{
  "arch": "nf_resnet",
  "model": "CTC image transcriber",
  "dataset": "short English words printed on busy colour backdrops",
  "train_examples": 45211,
  "image_size": 64,
  "crop_scale_min": 1,
  "horizontal_flip": false,
  "translate": 0.06,
  "rotation_deg": 10,
  "tokenizer": "char",
  "vocab_size": 30,
  "norm": "none_scaled_ws",
  "hidden_act": "mish",
  "depths": [2, 4, 2],
  "kernel_size": 3,
  "stem": "single",
  "avg_pool_shortcut": false,
  "widths": [64, 128, 256],
  "residual_scale": 0.1,
  "init": "torch_default",
  "residual_init": "zero_last",
  "optimizer": "soap",
  "beta2": 0.95,
  "learning_rate": 0.0014,
  "beta1": 0.95,
  "shampoo_beta": 0.95,
  "eps": 1e-08,
  "precondition_frequency": 10,
  "max_precond_dim": 1024,
  "merge_dims": true,
  "one_sided": false,
  "adamw_lr_other_params": 0.0015,
  "max_grad_norm": 3.0,
  "max_steps": 10300,
  "batch_size": 256,
  "epochs": 58.3,
  "lr_schedule": "wsd",
  "decay_fraction": 0.4,
  "final_lr_fraction": 0.05,
  "warmup_steps": 200,
  "weight_decay": 0.1,
  "adamw_weight_decay_other_params": 0
}
Rows from block 3, named by matrix and row number. Rows with one number belong to one channel. Each number is 50 + 15 x the weight over its row's rms, rounded and kept within 0 to 99. All counts start at 0. After the name is the row's rms in percent of the matrix's.
# convs0: first 3x3 conv (model.blocks.3.convs.0.weight, 128x128x3x3, standardized in use), inputs 66-71, a 3x3 kernel for each
# convs1: second 3x3 conv (model.blocks.3.convs.1.weight, 128x128x3x3, standardized in use, transposed), outputs 66-71, a 3x3 kernel for each
convs0.41 117:62 56 60 51 55 37 56 70 54 46 67 40 40 52 82 35 37 36 40 49 55 76 74 62 70 59 42 45 67 80 38 54 56 35 10 44 62 59 47 28 54 80 43 46 52 45 65 53 45 51 68 48 66 64
convs0.42 089:54 51 82 56 16 40 73 23 29 52 51 36 56 59 32 34 41 44 43 21 37 61 31 35 69 30 29 53 54 52 66 58 42 34 44 54 57 47 56 63 40 40 62 64 51 80 91 45 70 56 53 42 40 54
convs0.43 093:57 66 51 60 45 51 67 54 55 18 29 22 53 34 17 44 40 48 39 06 47 44 06 54 44 42 41 44 38 61 46 41 47 41 47 39 51 46 38 47 40 29 60 42 48 53 59 62 53 68 54 61 53 61
convs0.44 114:61 37 38 43 49 50 36 32 59 52 28 71 65 81 51 48 41 42 64 86 50 34 60 43 56 60 67 39 46 33 49 46 54 57 60 72 37 43 51 57 80 35 76 52 33 88 54 25 66 56 34 52 40 53
convs0.45 079:59 35 54 52 74 57 38 62 61 59 53 33 63 61 68 65 62 63 60 61 68 49 53 59 37 21 16 42 46 76 42 35 36 37 49 57 57 45 31 48 51 50 44 44 52 64 81 75 48 54 73 58 39 60
convs0.46 089:53 66 60 55 52 68 66 81 84 82 31 23 84 46 37 44 27 29 49 59 40 65 65 71 32 67 70 75 85 71 34 68 56 57 61 60 47 64 58 53 40 35 43 35 27 60 67 40 42 34 53 32 40 37
convs0.47 083:36 26 46 53 14 38 24 39 33 40 44 52 22 18 27 64 59 43 49 23 39 54 45 23 36 55 35 55 56 56 62 75 80 61 38 33 50 48 62 51 38 50 57 58 51 43 44 49 37 36 40 57 38 40
convs0.48 114:43 60 58 56 48 57 67 65 59 40 59 63 37 58 38 47 35 44 25 59 74 19 78 55 28 57 36 65 25 56 46 53 71 73 66 56 54 52 37 62 52 33 49 67 34 56 49 47 48 37 55 58 52 59
convs0.49 097:58 43 40 43 30 28 26 36 33 55 44 47 67 45 54 65 42 34 72 33 27 69 63 24 73 59 49 77 56 58 77 49 40 70 55 64 40 41 76 45 57 64 43 35 41 44 77 83 27 19 62 48 27 31
convs0.50 093:58 43 44 57 25 37 49 61 83 49 49 54 64 58 52 27 43 46 60 45 59 70 38 33 75 33 64 52 35 29 36 48 55 35 17 57 51 73 55 64 69 62 44 40 27 31 48 51 37 45 47 49 49 31
convs0.51 114:54 40 62 36 33 47 57 44 59 37 67 53 35 73 53 75 39 37 47 37 49 54 44 36 50 24 42 65 63 78 64 57 50 48 71 29 58 76 43 63 56 28 66 50 40 48 47 39 41 62 54 50 50 58
convs0.52 099:57 47 28 60 71 61 47 63 38 50 33 47 47 20 63 81 39 68 61 54 57 27 54 67 31 62 56 72 63 54 56 65 71 50 54 38 64 63 59 51 47 34 42 41 47 40 52 42 60 39 49 63 55 43
convs0.53 096:46 39 75 50 46 35 32 60 87 59 70 69 48 62 70 61 39 67 50 49 53 30 65 51 50 67 39 67 47 40 36 58 55 44 88 54 41 39 39 46 43 43 30 41 67 51 29 42 25 34 62 65 43 62
convs0.54 095:55 61 66 43 59 46 47 56 73 54 44 64 69 47 83 63 32 31 39 67 30 53 55 57 52 30 48 69 81 49 74 54 36 49 37 48 63 43 70 61 30 57 54 17 60 55 33 86 51 35 60 64 56 32
convs0.55 093:72 54 50 75 40 46 81 35 38 56 61 49 79 21 57 66 17 66 75 68 25 79 35 36 62 12 40 22 62 69 45 83 44 60 72 51 47 43 58 72 41 70 61 53 55 48 45 54 47 39 49 42 46 43
convs0.56 100:37 61 63 31 44 51 47 48 49 55 30 33 22 50 54 41 94 54 66 18 68 53 20 72 34 31 48 40 77 46 54 58 66 59 51 63 43 69 68 36 71 57 30 60 57 41 66 45 31 54 45 42 27 51
convs0.57 088:63 67 65 53 43 58 28 72 74 40 36 47 23 57 43 26 46 44 46 34 61 21 37 64 53 42 69 50 57 69 66 76 63 63 99 63 28 53 66 28 58 49 60 55 58 68 82 59 43 48 50 55 53 48
convs0.58 106:35 26 41 63 82 68 56 57 56 44 52 55 43 44 79 34 35 55 50 61 42 60 51 44 07 24 33 46 65 45 58 52 60 59 57 77 76 57 46 58 51 20 46 38 30 50 56 46 51 34 16 65 36 63
convs0.59 104:43 85 28 50 66 74 59 22 52 55 41 52 39 42 41 46 52 22 61 41 70 64 20 53 60 57 44 36 52 34 17 75 52 36 36 59 63 63 80 67 28 91 69 61 42 60 46 59 62 49 57 48 52 38
convs0.60 089:51 38 33 42 50 44 52 19 51 48 57 62 65 58 67 39 49 56 29 64 55 45 44 68 43 61 58 35 38 20 55 44 04 41 61 31 65 42 32 45 69 47 37 34 51 53 58 51 52 50 48 43 24 32
convs0.61 118:41 86 60 09 31 80 54 29 26 53 34 60 82 62 64 38 60 51 28 62 73 47 40 58 78 43 52 42 69 58 38 75 63 37 42 51 54 65 57 33 49 58 56 41 32 47 51 61 60 58 31 37 62 40
convs0.62 104:28 40 52 69 60 45 54 47 24 42 40 28 59 77 62 47 65 68 60 29 20 63 56 30 43 26 15 63 46 39 45 19 43 49 33 48 53 34 58 35 36 52 36 68 44 65 54 25 58 45 37 58 55 57
convs0.63 079:42 22 13 56 82 65 63 92 62 54 47 85 31 48 41 34 39 56 61 82 61 41 58 60 33 47 61 32 52 47 46 55 49 39 47 38 63 58 67 74 64 37 51 40 43 43 42 55 29 32 53 56 38 46
convs0.64 108:57 59 72 58 23 58 52 39 43 47 35 03 36 42 41 48 64 67 60 45 54 54 27 66 48 66 53 66 32 51 50 41 23 60 35 37 62 56 51 73 24 22 65 31 58 62 58 45 39 67 59 75 67 45
convs0.65 110:57 34 60 45 60 44 41 60 29 51 77 68 67 58 43 33 50 53 67 48 49 53 49 49 48 60 32 34 42 42 52 58 23 61 46 45 59 32 55 65 54 68 50 67 52 68 51 60 71 55 65 57 21 39
convs0.66 078:49 60 50 45 38 45 43 45 47 66 75 86 41 33 72 33 33 39 79 69 61 62 60 44 44 41 33 87 71 36 55 56 38 55 54 62 38 51 51 47 34 34 54 43 47 64 62 54 69 76 79 56 64 80
convs0.67 100:56 34 48 69 64 06 66 27 35 37 65 55 64 72 52 50 48 50 66 71 34 48 65 39 50 50 74 68 52 71 53 44 57 58 54 75 56 51 49 47 57 33 65 42 41 57 48 73 48 27 68 39 48 79
convs0.68 102:49 61 64 42 65 30 42 52 21 34 49 43 50 41 46 33 44 56 45 51 59 38 51 50 47 53 53 36 56 58 61 43 43 64 53 52 60 34 74 44 48 74 34 60 54 39 61 53 38 58 30 44 48 44
convs0.69 115:47 55 56 55 43 73 57 61 29 48 28 36 58 63 54 39 62 69 52 45 39 49 39 60 35 58 68 45 49 53 47 73 67 59 45 64 57 53 60 62 35 77 51 48 74 56 63 56 35 42 45 30 13 28
convs0.70 105:38 34 34 27 52 44 53 55 56 59 49 56 77 66 39 67 79 33 56 61 52 54 81 47 66 71 46 63 53 28 77 63 29 53 31 25 46 33 37 59 58 45 59 53 46 23 65 61 62 77 32 47 63 58
convs0.71 087:34 50 72 46 37 54 42 38 54 62 51 36 79 59 31 46 46 48 59 17 09 45 23 17 56 59 56 47 20 31 57 34 39 56 52 56 57 51 43 70 49 45 66 66 32 39 27 42 47 50 51 75 56 49
convs0.72 115:49 44 52 48 31 46 40 50 56 76 43 51 63 55 37 57 71 47 45 45 02 45 74 27 73 62 58 46 69 46 40 33 27 66 25 48 52 41 51 51 41 45 66 49 67 52 45 35 53 55 65 68 61 55
convs0.73 098:42 68 57 46 22 46 50 55 39 53 56 58 43 47 45 82 71 61 70 62 43 44 44 44 40 50 45 70 43 25 60 16 40 43 42 72 45 49 44 27 33 44 42 51 55 60 65 45 58 67 59 67 32 52
convs0.74 089:33 24 67 52 42 55 67 38 58 35 60 53 48 66 52 61 66 48 48 48 46 62 51 32 54 45 47 45 32 45 38 25 44 60 37 60 47 54 51 48 49 42 54 73 40 38 38 41 55 33 39 38 21 49
convs0.75 092:51 88 57 64 38 56 67 70 57 32 30 40 49 48 38 47 43 51 17 55 63 65 62 35 62 45 40 55 75 59 44 31 21 37 35 34 58 53 59 40 57 39 56 51 38 37 46 51 41 44 36 33 62 72
convs0.76 107:27 36 56 24 58 56 49 42 56 63 38 65 73 42 40 63 34 32 33 53 66 53 64 62 43 46 46 33 49 42 35 36 49 46 29 50 60 59 62 34 20 40 61 30 38 61 44 51 48 45 56 76 49 52
convs0.77 110:54 69 36 66 63 35 25 47 31 42 59 61 47 35 45 56 36 53 61 38 56 47 31 44 51 86 37 44 50 29 39 45 24 66 55 45 44 54 45 49 44 46 65 41 35 68 61 65 41 52 64 63 40 42
convs0.78 128:71 48 34 51 71 43 20 42 63 61 47 56 54 56 77 33 56 62 57 69 59 39 64 61 29 57 46 38 40 42 81 95 39 23 77 67 70 55 21 38 59 33 58 56 68 53 44 63 44 35 48 56 79 63
convs0.79 094:62 54 58 35 38 53 36 34 50 60 45 61 20 64 44 57 36 59 58 60 95 57 46 60 47 67 57 54 53 48 46 51 29 36 55 48 42 69 38 49 56 59 56 33 61 38 34 48 31 47 71 54 49 83
convs0.80 113:50 94 18 51 69 48 58 49 59 70 46 62 60 21 52 51 60 47 43 75 54 64 70 25 36 76 60 39 72 41 66 82 44 47 31 72 38 57 66 54 53 48 47 52 40 59 23 57 58 56 43 64 46 55
convs0.81 095:49 62 35 58 38 48 52 54 50 56 52 50 49 56 57 54 59 49 40 16 65 43 50 77 44 72 63 50 48 58 46 54 33 59 54 47 51 48 38 43 27 24 52 30 45 50 51 42 61 52 37 57 53 76
convs0.82 080:40 40 61 44 61 62 52 43 59 55 75 51 77 63 45 57 65 45 47 74 75 53 66 46 84 41 47 34 46 80 36 55 56 44 44 50 42 40 50 39 39 60 41 40 42 61 50 50 61 56 53 53 47 39
convs0.83 099:59 60 25 50 61 43 50 47 61 52 60 50 65 43 67 47 56 75 62 63 55 63 51 36 46 59 19 38 54 60 40 75 56 44 57 55 45 58 58 44 46 99 42 41 60 59 63 68 64 63 78 60 31 65
convs0.84 106:68 40 61 51 55 68 47 33 51 61 60 70 56 72 71 50 62 36 82 34 39 71 53 34 72 46 53 53 68 49 75 75 44 70 47 45 58 48 61 49 54 70 47 52 46 54 43 56 31 49 58 44 42 44
convs0.85 098:47 44 54 59 57 38 47 38 47 53 45 63 45 71 75 42 95 63 47 44 60 66 58 51 53 41 69 43 46 40 55 60 32 54 59 73 42 35 39 38 36 53 82 64 57 40 57 50 38 40 60 36 70 69
convs0.86 091:34 41 50 47 60 57 16 48 46 60 39 54 72 32 63 79 50 52 63 49 19 38 51 38 47 59 48 53 52 50 61 51 43 62 48 50 49 37 53 69 40 64 74 45 34 26 24 46 50 46 53 69 37 35
convs0.87 091:59 55 48 62 61 32 49 51 51 43 50 52 37 41 39 36 27 54 40 34 41 61 62 63 65 49 66 75 49 42 71 61 50 64 56 38 66 61 39 64 74 43 50 42 56 64 62 51 45 52 42 28 23 21
convs0.88 092:45 31 78 67 29 31 63 46 44 37 68 49 42 60 37 60 39 65 43 46 84 58 58 64 52 49 50 66 43 81 39 50 59 31 64 29 47 53 42 27 51 48 24 35 48 79 59 22 68 44 31 41 55 32
convs0.89 102:53 31 66 65 32 53 59 72 45 73 63 58 52 53 55 46 80 36 64 56 40 48 33 39 56 56 57 60 44 38 47 25 39 37 50 61 25 47 36 36 34 47 45 69 68 44 67 44 41 55 45 63 75 49
convs0.90 114:60 32 39 53 65 27 30 38 36 47 53 71 79 45 68 35 43 40 61 73 31 13 27 32 72 86 36 72 54 48 72 71 45 35 52 55 60 80 60 66 59 48 47 29 38 39 51 78 56 21 35 41 65 60
convs0.91 118:54 60 29 41 46 44 44 31 64 56 40 52 41 63 27 45 79 44 49 60 58 51 34 45 84 43 44 43 63 54 65 49 61 27 45 68 28 66 44 45 64 74 51 28 68 63 59 62 63 70 66 57 66 37
convs0.92 105:75 62 72 66 58 54 45 41 52 50 79 57 54 70 39 32 51 46 53 40 68 65 64 72 61 51 57 55 46 50 66 54 87 60 78 50 54 47 57 35 70 49 33 43 60 53 61 64 49 31 73 42 44 55
convs0.93 113:58 74 51 52 85 34 35 77 61 59 53 53 65 63 28 55 69 29 36 76 30 17 68 40 29 43 55 63 30 65 77 20 60 53 44 54 59 48 54 66 66 35 52 78 47 45 40 55 57 47 30 41 41 64
convs0.94 105:57 59 52 59 42 59 44 43 43 63 54 49 19 77 49 29 68 49 61 27 52 38 39 57 53 40 61 55 33 49 68 28 66 52 52 60 80 65 34 55 58 37 22 70 44 40 56 20 45 55 37 61 40 58
convs0.95 100:26 33 51 26 40 39 55 31 41 47 40 15 50 54 71 69 79 66 51 49 41 59 70 75 52 92 60 19 65 60 32 65 51 43 58 59 38 52 60 53 48 48 45 54 40 41 31 50 28 40 29 42 45 53
convs0.96 103:26 41 33 34 13 35 67 46 32 42 46 71 63 67 54 48 51 78 54 52 36 73 57 56 93 65 46 52 30 26 32 43 49 55 55 34 44 29 46 68 58 39 53 47 64 66 52 57 55 78 58 24 27 42
convs0.97 110:55 14 32 50 52 17 43 58 33 43 59 49 38 41 67 61 38 51 53 71 19 16 73 24 61 70 44 74 47 32 75 39 32 77 59 40 71 66 15 59 47 29 50 48 55 44 49 46 49 27 59 62 52 51
convs0.98 095:50 60 68 70 53 75 44 31 48 49 57 44 49 28 13 52 62 56 62 65 72 55 49 35 42 16 48 63 59 41 67 53 30 49 39 60 62 43 46 53 51 15 53 42 45 59 54 39 55 41 44 53 74 90
convs0.99 110:37 58 61 46 71 49 48 28 33 29 46 42 64 44 84 51 29 72 55 62 62 53 82 63 63 56 63 54 58 76 25 45 54 32 45 60 49 28 52 57 25 68 56 68 51 49 65 66 55 49 44 43 31 50
convs1.41 108:59 20 32 62 41 41 49 58 63 54 57 56 50 49 61 57 53 57 45 60 37 51 43 36 57 46 55 57 52 61 61 55 44 69 61 58 45 51 43 35 36 38 56 35 49 47 40 32 61 50 51 43 56 51
convs1.42 101:58 58 55 56 49 48 61 43 65 30 36 47 47 41 46 43 31 44 53 46 06 59 63 29 55 73 63 34 49 79 49 39 61 29 42 40 54 66 70 40 39 63 37 37 41 41 53 43 57 56 53 56 37 49
convs1.43 101:49 77 78 45 38 42 60 07 24 45 32 30 47 38 45 69 47 43 40 36 52 50 55 73 61 73 81 39 55 40 49 61 17 69 29 22 66 83 51 73 44 37 57 45 46 40 46 37 34 39 34 30 27 23
convs1.44 097:55 15 39 48 30 49 44 20 28 54 48 67 56 43 51 50 52 73 49 51 60 37 44 72 38 51 42 68 53 51 53 31 43 29 48 44 38 39 35 32 49 51 26 57 37 28 42 63 50 71 45 64 54 54
convs1.45 103:38 38 42 67 60 21 60 57 50 19 19 15 37 53 63 29 57 85 41 37 62 38 32 51 32 32 57 51 51 44 56 47 47 71 73 40 59 51 48 33 44 55 46 29 27 35 33 04 51 40 33 30 27 42
convs1.46 098:77 68 79 53 44 66 50 39 80 58 58 65 51 31 57 68 39 29 46 60 53 36 56 55 53 48 54 82 69 33 81 49 17 77 70 56 36 47 62 46 43 47 46 39 73 75 66 64 75 71 63 58 46 34
convs1.47 106:57 43 56 47 45 46 58 38 42 30 15 34 36 50 54 46 62 79 37 37 41 65 60 37 49 63 40 28 08 55 54 21 45 64 60 56 46 57 73 67 55 47 60 69 46 56 60 45 50 41 44 35 59 67
convs1.48 091:62 65 50 65 62 70 37 63 73 37 39 39 58 37 62 42 57 69 41 46 48 60 47 65 59 54 60 57 62 48 27 74 58 33 71 57 67 33 53 69 58 51 89 40 54 51 42 31 57 60 57 53 71 55
convs1.49 096:66 57 78 57 60 51 51 36 09 39 63 49 43 59 47 46 74 51 43 53 29 45 43 42 54 49 40 74 63 58 54 71 60 41 35 19 38 35 81 54 57 74 68 60 57 46 46 53 41 47 72 29 47 71
convs1.50 101:62 45 58 49 36 67 48 48 54 52 59 65 54 59 70 33 41 52 55 92 58 60 78 29 59 64 50 33 41 52 57 61 52 36 38 25 58 10 53 55 19 19 53 22 52 43 27 50 37 42 49 37 57 48
convs1.51 099:46 37 51 46 20 34 29 58 51 49 50 54 61 54 60 58 72 81 58 57 52 63 51 46 53 55 23 60 59 76 38 75 70 82 65 47 78 52 64 72 59 25 48 42 33 49 47 33 74 58 46 68 53 50
convs1.52 099:55 64 55 73 46 53 21 32 44 45 59 79 52 50 67 53 65 59 33 59 43 38 47 45 33 37 44 36 76 57 52 66 54 60 82 73 59 64 44 17 38 75 25 40 82 57 37 33 41 33 27 56 32 43
convs1.53 098:56 76 80 39 43 57 54 30 26 67 46 42 61 42 41 47 46 53 48 82 49 47 71 43 56 57 46 61 11 48 46 59 55 25 48 50 64 30 49 68 67 50 48 43 53 60 41 47 36 43 49 42 71 63
convs1.54 108:44 26 48 53 42 48 49 47 68 55 62 48 49 62 45 63 74 48 50 42 73 53 40 37 52 41 29 54 45 64 52 31 60 59 45 47 58 54 28 63 44 23 54 23 39 59 49 45 57 54 46 41 16 33
convs1.55 094:26 80 36 42 25 43 51 09 58 43 41 46 51 65 60 62 58 65 37 34 60 38 36 61 45 38 60 54 38 44 48 35 38 57 31 49 51 45 44 52 32 67 45 50 72 49 36 32 62 38 58 45 58 53
convs1.56 092:37 31 48 30 34 53 45 84 53 30 39 42 26 66 81 52 75 71 50 60 40 53 69 51 51 53 52 59 55 40 66 35 43 61 44 50 61 44 49 59 58 00 32 61 51 43 43 31 55 38 27 73 52 48
convs1.57 100:40 59 61 40 57 58 30 47 33 46 53 63 47 54 51 51 33 29 42 38 34 54 51 36 68 62 54 46 38 49 40 28 36 21 22 27 62 72 46 39 61 50 40 25 52 53 61 51 47 64 39 44 50 31
convs1.58 092:55 33 15 53 27 00 48 18 24 74 84 63 58 62 60 48 56 71 51 67 75 66 76 72 41 69 69 56 41 41 64 53 39 54 44 50 58 19 25 73 33 18 84 45 49 69 60 47 40 34 38 40 50 51
convs1.59 104:49 46 67 65 71 49 39 62 44 49 66 62 74 68 75 51 56 59 50 62 66 52 56 58 61 53 42 57 63 33 42 52 81 56 29 58 42 47 52 53 68 53 39 62 38 73 69 66 61 60 61 82 57 49
convs1.60 102:61 47 30 57 57 39 40 53 44 50 33 51 50 46 47 44 51 55 75 50 33 66 90 58 59 57 63 63 55 54 29 12 38 38 27 25 27 36 70 53 28 66 57 60 35 62 63 47 66 78 68 69 65 71
convs1.61 100:62 78 57 68 78 99 42 56 81 59 65 77 51 65 56 35 37 52 56 25 32 57 66 52 51 62 68 50 39 26 32 27 37 55 43 36 54 01 61 35 55 56 40 59 61 63 39 42 63 55 49 41 46 52
convs1.62 101:59 48 36 36 32 19 57 46 36 52 44 54 49 31 43 62 46 34 45 45 46 48 44 37 43 49 36 44 33 46 46 52 49 79 55 55 55 61 42 37 70 51 38 63 85 51 65 62 53 50 60 50 40 31
convs1.63 097:74 51 30 54 64 51 61 60 58 32 49 47 52 68 52 41 39 48 32 77 99 50 60 73 39 54 51 72 69 59 61 56 63 39 50 42 69 62 39 56 32 44 16 33 49 42 68 64 46 59 46 47 48 61
convs1.64 102:34 26 05 38 00 35 60 27 64 30 42 50 53 50 51 58 51 49 47 73 33 44 72 44 58 86 57 67 32 51 61 49 50 54 49 41 58 41 43 33 26 37 37 30 27 30 55 48 54 51 59 55 35 49
convs1.65 099:28 70 29 45 50 43 94 61 39 37 43 49 48 58 58 56 60 47 37 39 66 31 25 46 37 37 47 46 36 37 51 51 53 65 65 60 63 56 44 38 57 52 64 33 25 36 50 45 41 33 42 47 42 46
convs1.66 114:51 73 49 45 50 32 44 35 43 41 42 29 52 63 57 53 66 53 45 38 55 54 67 63 51 56 41 27 46 49 60 39 57 68 65 53 22 22 63 57 50 14 38 34 57 33 44 42 50 64 64 51 51 34
convs1.67 091:48 55 44 49 69 56 89 46 54 42 58 74 43 72 67 45 53 59 35 49 22 43 24 37 40 45 34 47 59 49 42 52 37 52 67 20 26 78 53 58 35 64 22 56 47 44 45 50 40 40 60 41 45 54
convs1.68 106:48 40 31 45 37 33 46 48 52 33 46 48 39 62 68 60 66 69 37 37 38 38 51 36 52 68 67 58 49 33 77 62 51 64 61 46 31 41 37 45 51 46 27 54 64 49 48 48 55 43 49 45 42 57
convs1.69 098:67 59 53 51 54 31 61 70 43 52 55 50 54 59 39 56 56 54 32 31 33 44 40 45 45 38 56 63 69 45 45 08 44 67 58 42 81 82 72 53 36 59 65 64 65 46 44 59 39 57 59 62 49 55
convs1.70 102:22 35 45 22 54 54 38 43 34 46 36 43 41 44 47 36 33 40 40 49 58 54 39 18 55 37 27 49 67 72 43 68 50 44 62 29 58 50 59 43 30 69 18 51 87 38 47 55 27 33 27 17 38 40
convs1.71 104:47 55 67 57 55 96 42 29 80 46 29 15 50 53 43 60 56 41 50 62 36 72 72 32 64 68 37 52 64 85 59 36 56 55 55 49 38 32 47 59 52 42 54 29 55 60 63 45 50 64 60 36 55 47
convs1.72 092:57 50 52 57 54 52 86 41 65 47 42 54 48 47 54 36 56 62 38 46 59 49 38 50 45 54 53 50 54 63 47 50 78 38 50 53 31 60 72 22 43 53 21 41 72 43 33 55 51 38 31 64 67 49
convs1.73 108:38 46 58 58 47 18 48 80 29 61 24 12 38 31 46 43 39 65 43 45 79 43 51 54 44 50 36 80 56 60 47 23 15 51 47 36 54 64 61 72 68 46 75 58 63 37 58 42 62 62 44 81 52 38
convs1.74 100:32 58 49 38 37 36 25 05 13 43 53 81 42 52 64 37 59 50 57 57 65 71 53 74 78 55 70 29 36 26 19 25 26 18 17 25 48 58 58 74 72 73 66 81 57 41 52 62 56 62 55 81 66 74
convs1.75 106:41 64 76 41 47 91 72 67 63 53 67 69 55 55 41 41 47 40 52 65 41 61 50 27 46 44 50 65 60 60 62 49 67 21 41 57 53 45 65 17 22 40 28 36 70 43 32 57 54 55 46 47 64 55
convs1.76 110:54 67 77 58 71 40 72 74 62 44 68 45 51 49 37 56 49 52 38 36 47 61 47 53 52 51 61 66 58 35 99 75 39 37 47 51 37 68 54 48 86 54 37 64 57 39 52 59 35 45 39 69 58 55
convs1.77 092:58 34 21 32 67 60 30 57 68 61 44 69 58 51 63 56 45 63 52 54 65 57 51 85 45 51 71 49 72 75 58 57 57 50 68 62 34 60 60 66 46 75 99 67 62 66 73 54 77 54 63 70 63 56
convs1.78 101:47 57 55 73 47 33 60 27 38 50 61 77 50 77 78 67 39 36 54 51 35 42 67 53 47 57 51 59 73 83 78 77 69 42 51 47 70 63 32 67 59 57 59 51 56 41 57 60 58 53 50 73 58 39
convs1.79 104:56 50 59 39 85 51 31 64 43 38 45 46 46 47 56 37 33 44 64 77 49 56 46 36 44 30 40 35 39 49 21 11 31 45 49 32 50 35 40 64 28 43 33 57 43 56 52 56 55 73 65 55 55 59
convs1.80 094:40 37 45 55 67 69 38 87 73 44 59 48 61 55 50 44 56 56 51 71 50 59 83 53 54 72 65 89 62 40 83 50 64 52 48 59 50 37 38 49 43 28 52 62 68 60 52 46 51 45 41 33 48 53
convs1.81 095:56 62 48 53 70 42 56 89 51 43 50 81 51 47 69 40 67 65 40 44 44 56 45 46 57 41 45 47 53 54 40 50 61 41 32 40 34 67 58 48 63 39 67 52 50 47 31 60 46 45 53 59 54 63
convs1.82 098:54 50 35 42 44 59 68 40 73 72 49 34 76 65 65 61 59 42 57 61 30 45 51 30 56 42 57 79 58 43 58 43 33 31 47 27 50 58 43 48 36 28 30 40 48 45 22 29 63 20 44 85 43 57
convs1.83 097:44 61 62 56 69 56 50 59 80 40 56 45 55 57 40 53 60 46 34 64 53 21 58 29 31 39 14 79 68 62 99 71 85 65 93 59 30 35 43 49 36 39 64 65 34 60 56 51 49 36 42 48 32 42
convs1.84 101:16 37 48 38 63 28 52 46 41 35 53 69 40 69 67 46 45 61 42 52 49 44 55 57 46 47 50 76 88 61 63 42 38 40 39 31 53 45 34 90 40 47 72 57 53 47 57 45 64 48 48 42 36 55
convs1.85 109:43 30 65 39 54 03 44 62 39 31 47 47 44 42 37 50 42 38 72 56 30 63 35 46 48 67 71 56 48 50 68 52 51 33 25 60 40 40 52 46 52 51 53 64 36 29 34 55 37 47 55 49 48 56
convs1.86 103:65 64 52 63 71 48 59 56 35 56 50 45 52 69 55 46 67 64 41 39 43 44 35 51 56 50 47 70 44 49 31 38 55 11 34 65 51 58 76 43 42 41 41 41 36 58 47 50 67 48 63 56 54 59
convs1.87 098:53 59 63 26 55 94 33 60 77 88 82 87 52 51 69 43 44 43 57 48 22 47 33 29 48 45 49 39 56 50 31 34 50 42 36 57 56 53 48 53 34 67 75 61 46 85 81 92 61 56 65 59 63 61
convs1.88 104:27 54 51 36 57 78 45 67 74 34 49 38 46 55 52 43 32 51 55 77 58 69 61 60 64 56 51 68 53 33 40 34 51 10 32 37 57 43 49 42 25 85 56 54 50 35 37 20 45 36 24 53 55 17
convs1.89 099:62 32 46 36 62 65 36 60 53 47 33 31 37 48 37 37 46 61 46 33 50 60 53 51 76 51 33 37 61 55 40 44 63 57 44 48 20 20 37 73 13 52 68 15 68 42 41 52 43 33 42 58 36 44
convs1.90 104:39 47 32 72 54 70 47 45 57 55 47 47 33 56 62 56 43 54 28 28 34 44 39 38 51 53 55 84 65 63 61 73 73 46 33 80 39 21 15 04 46 50 41 33 37 32 50 48 58 42 58 43 29 53
convs1.91 093:63 84 70 57 62 25 56 50 08 39 31 53 54 61 65 48 56 68 58 51 35 38 30 35 37 34 51 65 65 58 40 52 31 58 53 52 75 61 69 59 46 48 59 78 46 46 48 47 69 65 57 72 42 51
convs1.92 102:45 55 50 49 69 64 46 45 66 61 51 51 54 56 49 47 61 52 66 50 48 58 31 73 49 47 68 56 48 58 71 54 21 48 41 31 24 44 45 21 69 74 37 64 55 53 40 49 43 59 55 41 60 52
convs1.93 090:40 80 65 38 82 59 58 50 73 57 58 42 48 52 63 42 54 49 43 65 53 63 53 48 59 60 43 39 29 31 16 20 26 13 31 26 32 63 44 51 48 53 54 34 58 60 63 67 58 68 78 56 62 69
convs1.94 089:39 30 62 59 30 82 26 51 77 55 17 39 37 28 53 27 52 54 46 47 54 51 47 29 52 59 36 38 55 34 38 66 50 47 48 57 35 54 35 51 45 30 54 24 51 32 49 37 42 60 54 63 40 60
convs1.95 106:54 51 43 57 51 42 50 52 58 41 40 47 45 54 59 33 31 38 48 82 78 47 68 52 44 52 48 55 47 43 52 62 39 25 45 34 63 44 40 56 19 26 19 28 56 52 49 30 47 46 45 56 45 57
convs1.96 105:57 63 11 64 39 00 78 55 28 49 60 47 56 50 34 51 49 54 42 38 51 36 41 85 37 48 71 70 75 74 56 68 67 25 42 50 56 41 25 57 29 23 61 51 11 42 52 49 35 42 33 65 56 52
convs1.97 100:51 40 42 46 30 55 54 46 82 40 27 42 38 41 50 36 49 59 27 28 76 28 41 47 27 48 46 56 55 82 62 70 84 49 74 65 45 32 49 42 40 29 31 37 29 46 52 42 54 49 52 55 43 44
convs1.98 100:32 20 48 33 42 69 72 50 41 08 16 30 40 57 50 42 53 67 57 63 51 67 58 37 65 52 43 33 39 42 49 20 39 48 39 47 50 47 59 45 33 45 32 33 58 59 28 09 52 49 42 66 72 56
convs1.99 095:43 47 32 65 46 27 57 49 30 47 60 66 62 61 52 47 52 68 50 32 40 47 31 33 55 44 28 57 52 59 42 38 42 30 52 65 45 67 48 71 48 50 72 26 45 40 57 52 61 65 63 45 61 58